From a checkpoint of a small autoregressive pixel model.
Model: 4.03M parameters, layers 6, activation silu.
Training: soap at rate 0.0014, batches of 128.
Data: trained on seven-segment displays showing three digits, 195000 training examples, 14.6 epochs.
Rows from block 3, named by matrix and row number. Rows with one number belong to one neuron. Each number is 128 + 32 x the weight over its row's rms, rounded and kept within 0 to 255. All counts start at 0. Numbers have three digits each. After the name is the row's rms in percent of the matrix's.
# fc1: MLP up (model.blocks.3.mlp.fc1.weight, 768x256), inputs 192-255
# fc2: MLP down (model.blocks.3.mlp.fc2.weight, 256x768, transposed), outputs 192-255
fc1.470 103:179144114124121075180102123171152092109107142180155111179149130075147132097174130125086130117158156087111089107099120140052118156121151107104150169165088150142138114183088159145116138146117187
fc2.470 091:136141141105165165116165123104077152111088206052142146117132101088187111084087140139129136159092136162137151118130149089211085127144057111120090180079157147161123106153167134114110121157174096
fc1.471 101:111061155124114135145163135173089093136095098137158077118176165139046105103102139117136094188173124095120149207130089074104130048110200223116159108148113150174096153160117112153190126148113101
fc2.471 095:113160095124194130102124107099159148111153163115039147154094117124181126138131172125104150096107132202090137109094141149172114205127076066103091150134145103089104131133137123105087116174137100
fc1.472 146:075111082146101086162157084115081108055139155103076098131124051104121120088100118140076155089114160109111154164128099138138093131181090091171152160100153087080101110168140010176111087080147210
fc2.472 115:201108143110124106140125096113130141109087134165095130123135091143175192128168134214144173094179079106095191111127172147139167152114131157099089137151219132142106124181131094159092080228124145
fc1.473 088:153134181110128099132114108112112129122109188111141125160134112099127110122208111171121094121104108107182117122154107132156140186121175168152137120173153106154102126157099180145159159101133067
fc2.473 105:087133086156128192111119196191141168154152158106144102086127111177102181156090139100159196112137142119095112150108123165126126084150103105146106137096111127076156140137119149116140107133101174
fc1.474 092:149151088084100101198141159157090117112131194182108122142069170131118128171153171076120149108101128139126070189192210141126067128124098187113139175144130152150128118138128138151100140116113097
fc2.474 101:119096200149143115071130169128141149134097080141122230124169148189129100086082137163132110105130086134138192055075102123112175065153199153158151129112133124118086119124086124125135099138143150
fc1.475 098:121143128117171075133146178101137175123074133165122153132123180083131113137134097116069168093150070117121047107087071126113136102101171018126157113066143127105170127169123181080080094161100123
fc2.475 094:143154135138170182102135102149135106118168134079167125186118130142145087112101127121125059177140170191049134178164148152178099134212092205134125155163136117173108126084157073122133196120129149
fc1.476 104:049125161124193095110176146162170063123153107172143138165097184157100128161146139167075109155102114134100133139145135123124073116141126160177090091157137117079185097143102154094153186175093079
fc2.476 101:171131109106071155104086081118128184082041155105070130080122083084111161076131102094147134069124143110125128092120101126140151122111124141077200126111126137172052156115138094156130123103147190
fc1.477 097:154088117133166096150076130146127154158109097108174119177139191156121109184120167137106125119116082066195153114115130036100105150120077155140140157186142126175123163104122141132135155182129170
fc2.477 107:082126168161165150167120149079116109146134100141104113108145106145144092137155157128104167125071141140143071120115117188148148080179137111140057169090140160169124132135119132185195135095122093
fc1.478 093:125112064145160082153153148133133126089127080157109164141130147119130167087163122128105112135151118119132095179119177102137075114098073135099117153118157073162198117133128154190150137194128097
fc2.478 093:145189115141133176088124115156071123182142208084139108114171146107143096163113138080094130115127124146109084124118078152131169137159142119127143102147134127114069163148114138070061106150116088
fc1.479 101:117102143126178154159180095168127139122127112112146114136101156183084119065124130122177144088140108073081161129156111085104118067187136161117117165173109155067162094098107064118121161131091142
fc2.479 097:165170168144124115101128110108136127163109142174135161120108126106171104104187128198109181117123164158133152118110135132139150185112122098193155179111096144145093151178167164105181130103146092
fc1.480 101:101156103075149136153085118192085122155148195135143144134102129130167139160176101141179136069163059122185124095143157102156121138100143119130082125124094118085192131113128103057109091166161167
fc2.480 097:146059202140138088095170205104171163116057088106102136107117119148136143133115128081090144177104132102070157176109139174121121115123151124156179132159178123175111157188112108164177163048101160
fc1.481 108:057128115109091094144137157156148091183170174168101148136103115133158139177130141120169132155142146126161109106100092137158137110160124121147083103103136057112180164158134173117177126119112078
fc2.481 094:152069093096155112135112142099126185093131119109149141064115155130073143107084152187094087112098166063125140109100101137074151154133117131086207083123146130136104140097162134113103154193145147
fc1.482 100:147109086188183111115137110158162142162083155121106140098088145056152103091167147113124158139151155140128106114161112181158158134061139146132136072101118124129162150144109185131134165146117121
fc2.482 099:107163109174144170091114098074143122122094100101110132101147107205127127170075087178094124093086081094094158143126142095086148120122146090103139144127138162133066116112172113109122115029155152
fc1.483 099:136122082087147107137088146099148141141125149115143117152104121147125141132128119128103168122084102079103188145181153119047119150185142110170168208174062145132163086132150161090164166132147068
fc2.483 098:121114129106157178142122119117099104137093065118150116158164172122066041166123131107066130137178090141176097136132095150140153179082147128062093141077183123117080154106158146128107131153103136
fc1.484 103:102135174106103083139156104188095174169082182133156132130139097134155105125132168090057155160093121114157166201114109127199118176135154116071132157171132120118164134161101137111109111175109117
fc2.484 091:122163143160135156160146143108164091113103136100135134120183175118176091158140149157123106077177184114144148062133176132124111125117096153144121143143153102135124133125134098175129113095091148
fc1.485 123:125122094140115050161081103105151120129078163137117172122147130126125158167113125113086186060180125146086125220128121110066107112123149072064085137136182102118077167117096114111167160144067110
fc2.485 110:228133165045138126118098173154101158111127140156104138180117103182095141148106125119115110121129153085124120126112189161175165136128151085151103149107094153134106149140107094111107121129161167
fc1.486 090:116185170130169134117102145111131118151089101142150147083076167149159162135098116149163117109090150132121137149133177144176153135147165155154128148105085102133190107059169134153123133107130113
fc2.486 108:121076130080116124153168131124117153122112123108182133140119096161137090098163107177176113155106114148105078087158220156072103129086138161066095130078092142124052161127167114058100090149172181
fc1.487 102:123141160085085122173091139081151111132170079146133087142110149134125124123072110132180142162092192108124120180170140090137094147124085148157100145069159044062142197125096124163169071092166141
fc2.487 093:124071098098107156151199168139122127064140102114113163131088107179104178122168177119143179127130132140131091114157102147107101096145136114149142138077156145172122148171149087099098167124126098
fc1.488 105:029176149075082054176122071097134131131167204150154088137152103116127114153077119076133115128105127107091141145116108040128135107148147170186109087068116143174101180134146190182114081138122145
fc2.488 096:186148100156175176086152180172155145137087050090123134141090143218184137138156115131097155122143137141161160139169071158106092123140129124103136092160147078120138102134118070095162154116141101
fc1.489 102:119124185090170130147101081088104138112166123148126099151171160085080120197124146185131085151110134117060117116138092136160131153114148108131109117097124123082146126180088180151129132209145155
fc2.489 099:133144097138065112145147172164071155148138107119157150125100145129174095137158080105124207116149104129154143158076153103129150104166125076185119155135102128161112156049135101118128156088092078
fc1.490 106:117104128161109116076166110076133125145109120145111091181070144095055100138160167140169197113103168081135164075096187115131143119154081177058180175176142173094106144114111184081134065108157133
fc2.490 110:110051084100131138100103173131118137083161112177108182027134083125120128176152098167163098124133063143168122142192135096132117133099179141148075134111130079138138154061095132163086108101082170
fc1.491 104:151107140108089118201125117157090125138132155141138073156063132117109184169113134156147126131131161127093143170196082055119091210171093138200144164222127165140110094107110162177177115125071118
fc2.491 102:151135106108148171095088163069130103109129166128143139081129109094181101090150131084129088089165114097142102131058146202143210079000154118115083120075152077084129087114147102105119102131151145
fc1.492 097:095148090130145182113152138122114175087115148118143110158107186136104197118148146107161113138083097142119106116117119096065202103125112093114130140108160147153116129138143100148188159113127165
fc2.492 093:125146119168148072163148156145161146123129150109129132139160088151137125183089130083065157145146209108142148081169157100137054137141150111125133158178077103151187101099129144143037108151162122
fc1.493 102:124116127117074170109115144152176107139123086192087188175095126161135122096166136123092114140115114071142147112118140133126115141121095106136119116182180189189153175120102110163159148094107171
fc2.493 098:113118154138180141139170086086112165163111110068145157109249144134119059064132109135171146118155161102108134111194093116137162104116087131146145076101169047142042155175176092133132124127123126
fc1.494 112:134092097095192115102165216117172106150155169137126157138098071078102163154190169187134125102149150144112092096136096162133158122132113119165160096122117120127110170132156086149050050154117150
fc2.494 117:064162093147070121173097087110078105125093077168140107114156185164169094078121051056138169138124109096161131173106175094110108145109134130168091159147104164154154109151099172075156213099142152
fc1.495 101:088160148184173128127123136156129121161129108111165090110125154130152147150124154134116173071132118145157110173137149160103112137142110124126136116102123114100121169160086096143140155235121113
fc2.495 098:124147123131122086045151179133126173117191127150106114180142148115116094096155100096064155164112129123084081120130098120103126168132155069136122101176139143121162132139123155095145096106155114
fc1.496 105:077143128161097112150101135139131105113115098094151165154166080121107097127107184196119155096121201111073150117199113082104168156092106168124145103152162131113113117073131123122133117171099113
fc2.496 103:158105150126165113119192082160133158125143184180137109160093174149109165171186130058127117155155109138152079143104183142168068119136119074075099130089103175096175099079130215103141150134143183
fc1.497 100:108115086134094076182162147107143096111124079091228181133088111169138099156137098130096174117103138134085148150136126100127143201085105148161132201187064112150114153119178134101104127116093128
fc2.497 103:147146147121159146113089100136135142165114143183094094164117118137115158125136166148105054147175133127187134159142117147116168141164156108155103103161169149084113128128115108135141109178121131
fc1.498 091:149105072125116159167140111111124131173123161104163174146066143115149137148112087112113150109116207134133122141176153063097147114128069083095121166147125116165061166163141143142054125096112153
fc2.498 094:133107131139128129125137143145118110092129058144126069139160058135169151116130152136163143123157068122112123117134127178148122097091168192151143144105134158043168164123091120116192087187145104
fc1.499 085:174158103064097102089131173142065155184101106104127126126066054117131142135113072144096209112192116138134154120184094165103129143159117124125147103104138149123126143130106066167155159134113118
fc2.499 098:111127102173162075144131094120061122130092199108134213127121186126109120156075104151129117165155108139155093114072165152141143143197132139138137174155107107100132142192089124146197123096160128
fc1.500 082:143098155108132085183161152162154196089103137131118096171180142121115120147122141102117145147109155104098079126162120144196137095128102194128133115157135138121122118154139135103138096163077115
fc2.500 102:123154123157096123136112120117121138159107153129160189023080150169163075160134087084137115150112107120169133146117115103072109095133175123130072158114083150137091139103097132140132112143105140
fc1.501 108:123136114076187134156155129058139137120096122118077124134140151046099150165104148128183149122186142099131092122123104154180116112080144173112131098101136134137107139142106148176134134100121159
fc2.501 147:110112095108138137099090115114155141082131132099099152090179126128138210124085126183121155140150096080182142104099135185074111122102070103072109104094148126132142079106134133172129091186136077
fc1.502 098:143097134164156149094104133092115097168078172199130141157129129153118096143170129158138179068117136104102078172083163094114112170122149157162153143161174122153084189108097103168145182110104109
fc2.502 101:119158115077078134160118055166130097126148115092095104113091123122129166167132163087134109174105149111133142121199127207101134108136125097140119147113068123166135086121138141090105112164110125
fc1.503 095:160148181156168134097138114121109142131094118141103169148117114144126131118128108101050141139135118121158119142133119103152138057057147094104144072131088123095145170185109094137157115093112124
fc2.503 090:108096118137075121130107110136171082084114106192124085121112158091092107185173120175131104182145161114125173144169153147114124168171180133109137192152112150142104118100106107123151192120129101
fc1.504 101:089165119150141115126081177122103106091185124088156150139128190083134126149132159138072117126084133162159093115120048133171146090123121085178120081106179100110155107118099083129203081191161139
fc2.504 102:147147136121140101176184117115160162171082112177095139143131092170131107107104072143161067137148134073096087151130155161104111113144132156065166078149100178114128117146103196135076146121113138
fc1.505 108:119126131072160154115113116153100117109100141138105075193155113156144189103104138121130143068099114133151097199122215164118085155160114065155163119080106119159168096182184042089071165057136146
fc2.505 090:155066143105087143096094138083096119114115102102157138121099167124096060124186103157143098162126148117083138109144076138062177048123103140129100181150143166135088168061117248151097098160096190
fc1.506 090:120113082124151105093135088132147107130113168155096153120087155152119160118146182054121136155128139114094109184117138168148094154133165090112113146122101088201169093098135203081139059118159098
fc2.506 095:131136090187135167149194119083111175129161112108161102101153069110140136104118130155127057095112112120109083087109152118103141091114076176092165142082130183078115139155113066161135140160153116
fc1.507 089:108111115136152116121146146131110174098140066175139144102114120123126139080093140125085102125108203110168148075100132132126142164125134109137145092058151116145136097101121106092161106127138144
fc2.507 098:156099134087095113157162091150140074108121119142141124122149126094152168077109099154115088134128138135129124165162131116142129122191125102110141113198135128091151149131152138169126137123094106
fc1.508 097:084121115102149109131068114125117152132159153130092103131153168145104107139163131160114133157109083093090107145134106108092124108123160123124113129111136126133078166122106061138137136093064143
fc2.508 100:167141141081116176139119147073096144128126129133155125147158091107126130117142083104065112038144153121168138117121110151177199178159123066093070199113094103095091138083159136120149113167123073
fc1.509 102:151119144167113139068158167145133093136116144111138084162117142166086134124149157109058170154123161160164085114096143157140121137112117083119219134147130123179194093149133172099217134104127067
fc2.509 098:111153167135157151178097138127110143116103130096159143147106107083144136110113106125118106162070056163062148161168185103109162144103174134116105168102104099131049103178073150135114079101153137
fc1.510 100:107116112159178133111140115155118185108165118150059129152156154077100108105091119148149109129124112135128137071094145094170105110070154084184150127150178152141142139100071063145163085127136202
fc2.510 094:107201151134105073078086127123149122129092106120145160089141141136162147134142138110134162187124111125112098157151149117129125124107120170109153131070088128106101103163158173122175121122172088
fc1.511 111:082108142148179122103088185127155152159094147097124120177070183116149162130100127080186156169138072109126068136146154140178189123146114210189148117165153167088139144211101154121108183144199184
fc2.511 095:106148123133113136103158078149116092098135135131095162102138081125067065127106102099108155115114136165104132140105147183061147110200124163118153151135129062146123165106120117096084048141148104
fc1.512 092:095087156119113111080143156102078101182155130078101179167175126151128137137085134117092155102106103070147167143085116107065140128113122152163117130116112134105085170189165199132127110169159083
fc2.512 109:118107107118141154132056121107138089090070129177100119113098122119111108121161102165140123122180149165123123126172133133100128127127151136126104158152070068154164087092100123131118181130108144
fc1.513 103:123144100117080069096092127181115156089083111079128111114150129113118158115151175052132123144170129098122120161152096148115161155165085135116153157132129126231155163147069126138115117143137145
fc2.513 096:167098138101172121222154172088148079126189131120074184201131128097123160137086122172150126130143104101131128139090151141170137136133156117144111104122158128066137120046153082087113152094138046
fc1.514 094:089090116121122184148115145142178108120115190060104137191140131127088107134135146113137196134139104085117111116146120133069151154107173095143115084098102159128167123186093139102138067132141153
fc2.514 097:144134176104122144158073105082111080095122104138122134103124121116107097162130115182163104119115166170174135176127127061108129151180135138152122157118183124067137110156163141116157205110145099
fc1.515 103:125109157134088089213136190149156161146116071095148149150141163107130101118117104147068160188137119106146090143171169113125193161209128104150149130082188093111121117116119136074134156096114200
fc2.515 100:158073098089105106114158100095149110095171135193126145083059111133171139142187136143137125089157124134085137093181090146106077071121120078095135134125130149116137119123128152117149171173158133
fc1.516 111:160116160090093097151120117196093178143121153129145173138119149139121121117131133104079097094132080133141141147099127108176160189142068147169124172174118165066169148143122123194125086130136142
fc2.516 084:122123135144171152126134128144155145148133096138145156115148157141106155093172063185157140113139121103152168117085089134110130062102148120146147157133123169201097122194112108115180153128137203
fc1.517 098:105122077167147049176087089116092135151137130092137129166150116155173187120108173157077141099170114080093119211130121136193093169070098089115094188177133135159157115193101108119069169153118115
fc2.517 097:172104210108094199114084159206135121159123137176201137102134151101107118148118086099158109141080120144111110072128110127078134042210132133173112137076104100120134117092156154077169116082166174
fc1.518 105:132124108075074120124136199141128120123097153129047137197114193137120121146163072116122133155141084079085154102144161156111097098097167135119163117181076169161143139109141099124114177079167134
fc2.518 099:172133139120176150166141178123094143200143161131146148059154125099138165093144128144135132075197177126163153139143116072060140155107064125077127155104147119105135117111176110127125105124123128
fc1.519 081:155157070102109144161074160160141081154127124112073170127154136101124126120107110155093120123108074123092102092172166199139095144109157119086123120129119115194139161114057100129105106141107100
fc2.519 094:089105130178126097093122107112115162117129136159145055116109077180130106147106182101141133116128118116191101138092075062147090134140099146210141145154138162133113121125203185080177149151103172
fc1.520 093:118091116170126138157117129138178120128125138142080094080109106150150111124176080145110120127123183083081106124145089169157101144178156148141133211131196152150168148137131134110137134165122097
fc2.520 095:088166118136138169031187147098098131135089090133132137176146112154038121114060160106164150127150107179140201137131149072107134179100139113100130092116131125122070115124205146133135109123127101
fc1.521 079:123105133167090103099112109183116119076166126163150078177132120104142124170111152154141110143141105074137124120120082234164131133106128155078119052136109092111175087123145099143122117140148135
fc2.521 104:116160102102101096141204117057114124167095127078123158131153122156158177093144091105092146197142158189165109146131104132131109100139127090164142188149142147145132104137154155156117150107103100
fc1.522 107:146125104157144126158195114130125141194120145152161196109033143150104180055139233090174105144088114137072196142054148118138113076155137196166122066133136112116107155088147082130178176193081135
fc2.522 106:101140126162090139116054156079138137099159059133128098180152069090152153125176074184112150128188165134173138133191119134128141130061129063106152214097086076159134071136163100119115080142155116
fc1.523 093:121105097104141141113144165153125128119137126129166126168113073149088089123113137108156093111108152105118096090133103150110163133111117193131148166167155100150150159138075167158142175015171111
fc2.523 096:149181133138120099174100157153144152157112075152113135137160167131188152157172106149081084125123110154088090165148133125168120105197154100109136134104091166105091157129120104087153087197091150
fc1.524 110:140196122148134134124086209158099076141122182122104106138125153155141132142162152179165168210098124158146162165180143114157123144105108142122084155144113169118125129131134102152123097104112125
fc2.524 099:142121118126098156145130171116080115103178097178141112149135087118108031135108121147146098124138077155160106117080160102080093116062168177074146146186128099148072135155148197122076176199110129
fc1.525 108:136084114121079120149089114109132098098137104128136130140123160136149139173133141082149197090101148173107141105136108146116171115145124161070149152140166169148149131096065127112172143120032167
fc2.525 098:070158094138093132134125156141135131241157174083108120131103066151117140101124164099158111181133166107164163141165162092150150139093089127171171131142111149114143159131165127130098145105091065
fc1.526 099:172098111141132145079118115131134111135147117103158184130145159152122126148111099126157132193149131115139084103089091131143184183134124154161126154179108155164113149132112107148209151080113135
fc2.526 092:088159162109105142135136129163102161154103134128117093137085083075127125171114164081112145095087134095168162138146161125082103101137144103109094104114097192112122108175127178092096132164130097
fc1.527 106:096128091134175141076145158065124086121138082089066060143139166105148121079140139179164129122095127152199104119113085134108134119078157113123160127097099110118051122105118088129142122133154084
fc2.527 099:155156156141082091210093129201149097148117194157106084130120134131156127074189092100069171136146086113089134114139184155125136114152118124104135137171118139100151137172154171101167120144125065
fc1.528 090:123141137107122085172148113103128063151109147099085136138110155076121119134085130139174147113110145120134179163106165133121113126161173132135137118121157128174134128086210135124180127087158150
fc2.528 100:110146152149118135107115137085148140072160121133144143071089170156132160103151117130069127089113134103145095109168086166117112150126108142090159113137117108129102100131036079137133174171106099
fc1.529 097:119134108080101081204126156160132152103179136118150139148089092086141110145129168114170135093122110117132163120104131163119111101117103118132153129183088136116098141142105174110127167095141122
fc2.529 092:118139141130159165138125109108115124142135153133131130100184117124159127106108121158124142175168136109154112070145089116109123163185165167098179114134105124112163162114113048184119133107133122
fc1.530 096:072211124099140094148103152137138153126133053116105143137147196125093146110141123091108147122170088107173083115137206105115066115109097131146155104076123123120164100081119080166115089090127147
fc2.530 098:192058138138111143059147134151105119128091154115172189092116073120117110090109117156123106140098098122073130105144126136130145093135149131051102143182145125163072166159124180058141096114170137
fc1.531 084:128171096116129188102157141108169087146072150149124140171167079118166089151180188102122134120115140117132132153143115119180111117114104146132059146185135120132073156150157078186151100101097160
fc2.531 104:144120176157085063132121107133120159097161087132126155081118097182102129077111090145104137112166154119093140092126086120067161089142140118131191106087119132115120118073122121095106164171123166
fc1.532 090:102089115084137121180159165159207083133087154151095151170088154136148138112186128118107099147133129127140102108140162133153170150173143145108135125157116103129132109150127110139118093117128171
fc2.532 099:138162122127122089138115064124133161124185130058155105117193114128120150092109135098126198121117090180125125145133139058072095091186080176167145147138130172077122197139126149118166132155114130
fc1.533 095:162155148129042084100155084132161131194111149125132094155106137140150131150151143076141166137132154075165121183117115155153149142155132145161120085137142122115100126100140168082116086060139139
fc2.533 099:099116086181172153202093094201085122080190103143080136115169119127100137105090137101104106164151091172108112075147114069145134101128094150125122170099145150151160128130152058144156142127141129
fc1.534 104:149151206102116192136119103131093141060109186180112070115097134107078171130162137111115143099114109078124060149131124104181129138154112119072145125154137085154137181117147156120097138138120148
fc2.534 098:073086103153165081100122100094132057116138080149113191119160184075160123130117112142117133153144134114168125087087069104046178138146104136102116140084128148152141090095164151117120117108151086
fc1.535 100:133086127088113124145079168148178156057035127159077166138124129129124121128139143103100171079146139098162171129090138089116101156131175114056122068116133176138041164082169082120122153149135173
fc2.535 092:230174152144093111114163124122146173119187211067148154102095117091050131105098070121120109144106139168156068150179107161207139122118094098169107129139105086138171116156164146171176085061135141
fc1.536 097:076090167087125167143183115086139104128118094105063085182112100130147128086136126164185136140117149087133163135094145124167144112121143118120174145114178138136091132120131155177106150202117133
fc2.536 097:199162144149118086137149113135142200151167148107204108106130131100082107177128093104061084097162171143143126073120060141039116179151165126119159150122124080125146146154185110085115154134106117
fc1.537 110:101136056113138120116127130084146171093125123091135178193166167105145144136130143160100137116168155128091118084158145155136108145107140165041151139172182124169112089104152116106201163081147104
fc2.537 097:147140083148125141159132077184122150130097103113074071095073045141156088106155135128180134129136148114179120137088182125160140126112189061156114125112123111167154159091081089102093106132139132
fc1.538 103:150162092123081104137136171163066130175110185129134137180091099113170135123115199114100158031152128152175162189188130165113115141164098089145189101097108153093058122097171152084085124167122065
fc2.538 096:118092119106164139140157109049171094132155083094145143063150138133077118185143049163109094147068123111102102090113146130176105149125156145137111199207133094149166127118128128163173162115121143
fc1.539 098:110208152165167112127106135130187111109174121139154110135060130085143196068100129135071127109149127128105175078121191091131097117104143141112104152115108123116156126123114077119145121134211137
fc2.539 090:173070105104091140087105144111139135210097129103097136106132119170091135155164151184201071123134146150175114194067103162144140140176142113136121158131132111127091093088134167085150129109071086
fc1.540 096:169115131086076160137190115157136139130086114094115163175183085133129120152174210089118182128070125146143101097156080100138148139134068059153166094151157132129122102109123124134082157078127153
fc2.540 092:083116123162156111100112182064138038126148071137159097081138137078144120106158118173097103104172138091145163106032130113109156096163155161142140135066130149115150139118165063144179194168119118
fc1.541 116:113151154157125153080127134133102151108089071116134150150079114092111093121134100074113187127129143069143142191116132187153146071100170169137067160132137162161134163109108094103121076201125153
fc2.541 105:138151102185130115132190122126120112109113146157153105083124111109135171124130129073086145146073105109121125117160079123179090161184166084132152116093070177169090068140152165167138136029079130
fc1.542 123:095103125156054129149097128145118102093072152116127135147136103096130186144149169140135180170218155102107135091186085144115129166075123160063114104177194121185149136112114079166179186159107137
fc2.542 125:106156089150097130168136144132110117152119118129174080116134116103118121124146144159155125117135119093132112148118097079181135141084127123082141090084092132146058196097101108140146137144109136
fc1.543 096:105113148156105102122073143092166165138141161110144137145070101100132118121183086157189164170109076100111182083048167113097190180077128113100146115132189119109155104131118194148196144231098147
fc2.543 097:135118141101131192154155138192083127140121138165131147105174137135162136091091162104101091093175170153073043146176113100135144089168129170155100141119065107173115150172123116129126149116153104
fc1.544 102:136095091096209079123112101196174073147083171090155159118111116110079107064150155114147109129200172105128169131164167189140112159103145207139167076113141130142131126142124146090113155110112116
fc2.544 098:138159217144058158093176146089101204134125114127108132113091119101133177194157082098096127129073136155139079102174079100147205159175125071147101167123107097112124117102146154132177072146143089
fc1.545 097:102169095077138079189110093101093152090176237127145109153187147127100151132165069117095164110108086095166112081117174162120122192124121095150159024097128111115193105107128199115099147080170087
fc2.545 098:143154171124154151038104184134109130125088043131143138121090113126129099141076126122149076134156162124091148140150086136107138088121134128113068188089166134141079167158130112158085143134091155
fc1.546 100:126097148135214095144095162194076153155147146120141075110164161116014170111166152144087174157182186100144106100144165164169112046072118135082168194148102153102106143101142132152147164158170142
fc2.546 097:134183146111080176104146099090192064132099127138146157184095078172219127118112116128136108124054130132098147160148097109087154176205161111183119102110165146112118148120104140089090120138123145
fc1.547 106:124105121093119177125133132127102180122119167104089117133145140084081155102129127085155134118091056154178128140171086118030123138111127134089136079073169215136137135115151117137132119119092151
fc2.547 107:057084114149188150124163130162072163139132114115182139133116158121128181110088146102090138119127146112131096108073115126125118143089102109140156175128108098131120139090120094123148074148139036
fc1.548 101:090206049114121137103145206169177125079084121154145110150063100098111158101113122099146149150091195096129137078120156193152094147112139177113148143136176155121130177104155140164108146103155116
fc2.548 096:164111131114129112081106100171055113159109159117132108114174105150165071223126121149096085121151067155083150142186100136090115112200139152114113123116107159102078102115166141040193112128117064
fc1.549 103:073073145158161160162078236104109184056091118135086114141104158017148092101174141089162190119148139146100136184139150082101120121151166161045166154126100147106127097102138196160163199106142070
fc2.549 096:112148162110117132132120093136203019185145115109097130148146114215136121183123121171086084172131105129166150094138180163139170123178125103217098152135162117065115156129162077173138121160093160
fc1.550 102:110103118127069147078110121186141095214058108158137139136136150132120106125090134121113120083136125162227200145162130113162156102135173151134147151153112129113073096141082121060163096093148147
fc2.550 102:101120117127115135148109162087149129137174156106099097130129099093120115125110150142167166187147141118138120100078094164103092153171080094101096139142149148127159162124074148109175163153144157
fc1.551 092:043117116172104133149130181120129082162114135155095175117173133211121107102117170168133138099070129078124120106093126171117084171143101142174104192137113167104049158135080103144102131157121131
fc2.551 097:205147205107119116135110057133092175124156166083142082126104122072160152207099091130134136157135117114094133128157161125129156123125125162106142106161154119216103127150158158071176126108130146
fc1.552 100:121127067186184132186089173126131160144105080123148114155129117137150124130062135114159118202124139068159123113190154093126100253095152065154115130157126095137130197108115161079157104076164170
fc2.552 097:112118165109099161142175040120099083129162143178125165123112165137098171153171128139137161128133112140123103129136115127122078082154120166107209107109158114119101128184116139187070170165125088
fc1.553 097:101122072136110068180130134141079201114122142135124125130165194101157176162134137116089134113115092152132154146115166163100116051211094104154116113067113089034175171107116109093165170112118102
fc2.553 105:144115120086133221136096086101115140145122109135128169094105086183117132110098089178111177113125135122138082137121167141131152144043168122112148125197132101166091141082101149171092057119184144
fc1.554 088:097093091136110119111149100149152113156098115154174100161120170109107138143114160116133128082124102114109068098154092109172119070060119101155142223083126156134143143118144112145165136119120145
fc2.554 100:131126164155130205155072130150123156089152173114120171120122138134168076127125121156113144178158140167063132111076195116132133128167119144114133119105141123176136149106147152093095119135143117
fc1.555 101:098105122155168154113106155098128126098125170160121133127155153192136163165088140162124160101083155140081132090113112110155107090146123149134130165118152130060140121121129077122126129082074107
fc2.555 098:176137112140076086145105120178119125140136090106105157107093117081126142125150108079151120114203082131152118178081163142070154177147097086122112130183053186185137085095098136147121129162120167
fc1.556 099:064164120110114127158139136121114139139142105101100091131131108127079121080171092140116112153106138130134184163116142061179141177103096114110094111202158107134120152072093126125115165096069133
fc2.556 094:194130151111135113125092155184162094114139111132121159153113117151158154167132189129120138099114108143155120100174112198109107098142138132149206135078120134106162108158143109135162112157176112
fc1.557 088:098158100058171069131118094104129088094124122144112147139132105127108104176103144123150161189113106096108114118111166156134158139161129088091098182139135106161189127099132146113116109119176111
fc2.557 096:162128142164136198076146179143118167136049144153172076087107143101172171096109139107131171131123217133125177123125127116089054122130123128175178143134151125126117114172144114058130133132142121
fc1.558 106:098129163094106154201123142105092126179161118098107093122148142105080120166172128075096136138149089089147150120110127164175166187177082164157109151150140146157112203117120143160079176186070154
fc2.558 090:192092102166095172042112096185125152064126156132128134132128093111193127142123108162124135156129116119115093172202094099166132138089168114139081124139103133149149091119126139122160074095147137
fc1.559 114:147143164151123123205089174109142111171054173138151139145129151117085187164096142087115105084117143108116150132122137131159180141082118125173144100202127163161106152196109165161035104165100138
fc2.559 102:108080140217107127120157157138114096097066150146124134162181104143162148081176095147113086168117100146109135094158115124203123136131145093132130054122093109160151149164130144091072134053129167
fc1.560 101:117172124121139150116164174159161188121145106135137103154170171156115035116155135114081167129112109184132130111080121110155145097131151185154126153147174118147145155089090115013175134120125141
fc2.560 103:117079102158183123157107165083143107091070181160128149104085129184096158129124090169115168071124122124122154163135144117154080077125158132112084150110081082078113126101143131206125125119169130
fc1.561 110:097154102099140160123124163122087096098114189115076166131118094055135113213122131130107157137124141123132100118116151175166097112148136086125193128113120111129120114151121167144093149125124144
fc2.561 106:108093099146126154113118132101156064137142122120148131162130106098114171115081133141139131136184122126140140127116062097135114201132130125166066158104109168112140121095173167130137092081156097
fc1.562 118:088078109064065131156133114182135081120086151092078135168142109157074139107120126115202111141117086045137143055122173108159129143125141188158143157071105053080163142182153120056078164165101021
fc2.562 105:132194093137148166084113081086128154112135126134130073083135090169093113098100091124064141154113116149108120148122106166130120160076137120109100094088165196121152113161129136116152114149093141
fc1.563 086:124155129174117134140154160078165100067058141172126119163061178103113146146152098125198122146097150084071122167140131085107133091110109140070139180166110115105141092096118133176135128080125103
fc2.563 112:106107133107109129113157111141091120200160115109139106132143031134099081134118170133028153104121100168172083123154124137130104136175110125147119095125147123095152158147126102109095134190126134
fc1.564 106:120107139153098100134112180126128136131150090130127090161136143146072128111117118132100173146126014082105096067151085112142167081079168138111132125158127145057167090130168123105096163120109131
fc2.564 103:152095108108105128136108090120166141096100161112122176117135089101155145138134146080157100137097194111142144150160158139180083142132123140191142074141175118205131125162082135138154109117111097
fc1.565 102:137110130074162118094115147149132123098094183163119167100116130133103180119121115121143113117173133101150112111218121157170079190125135080175121145151095113134142089091100137093165117114108085
fc2.565 109:127157095132087150109129094100099083134134086149121096153086156127182085127109134083093134114104125129080133149085069084073190119157122075071120103121133077105151170132157210135147123132125094
fc1.566 111:131101080171155140100144137129098121106127137079119114152173109191135158085162150081092190054080104117167101121173128160173180111130096114122147159147082169170141160135076113139144140129107097
fc2.566 099:131130154094092153094149053110163155093160135062141164115112187086052109158069122090176074164153216161098156144102086127146080168153136132099108120067108115136075109144194106138098115144154165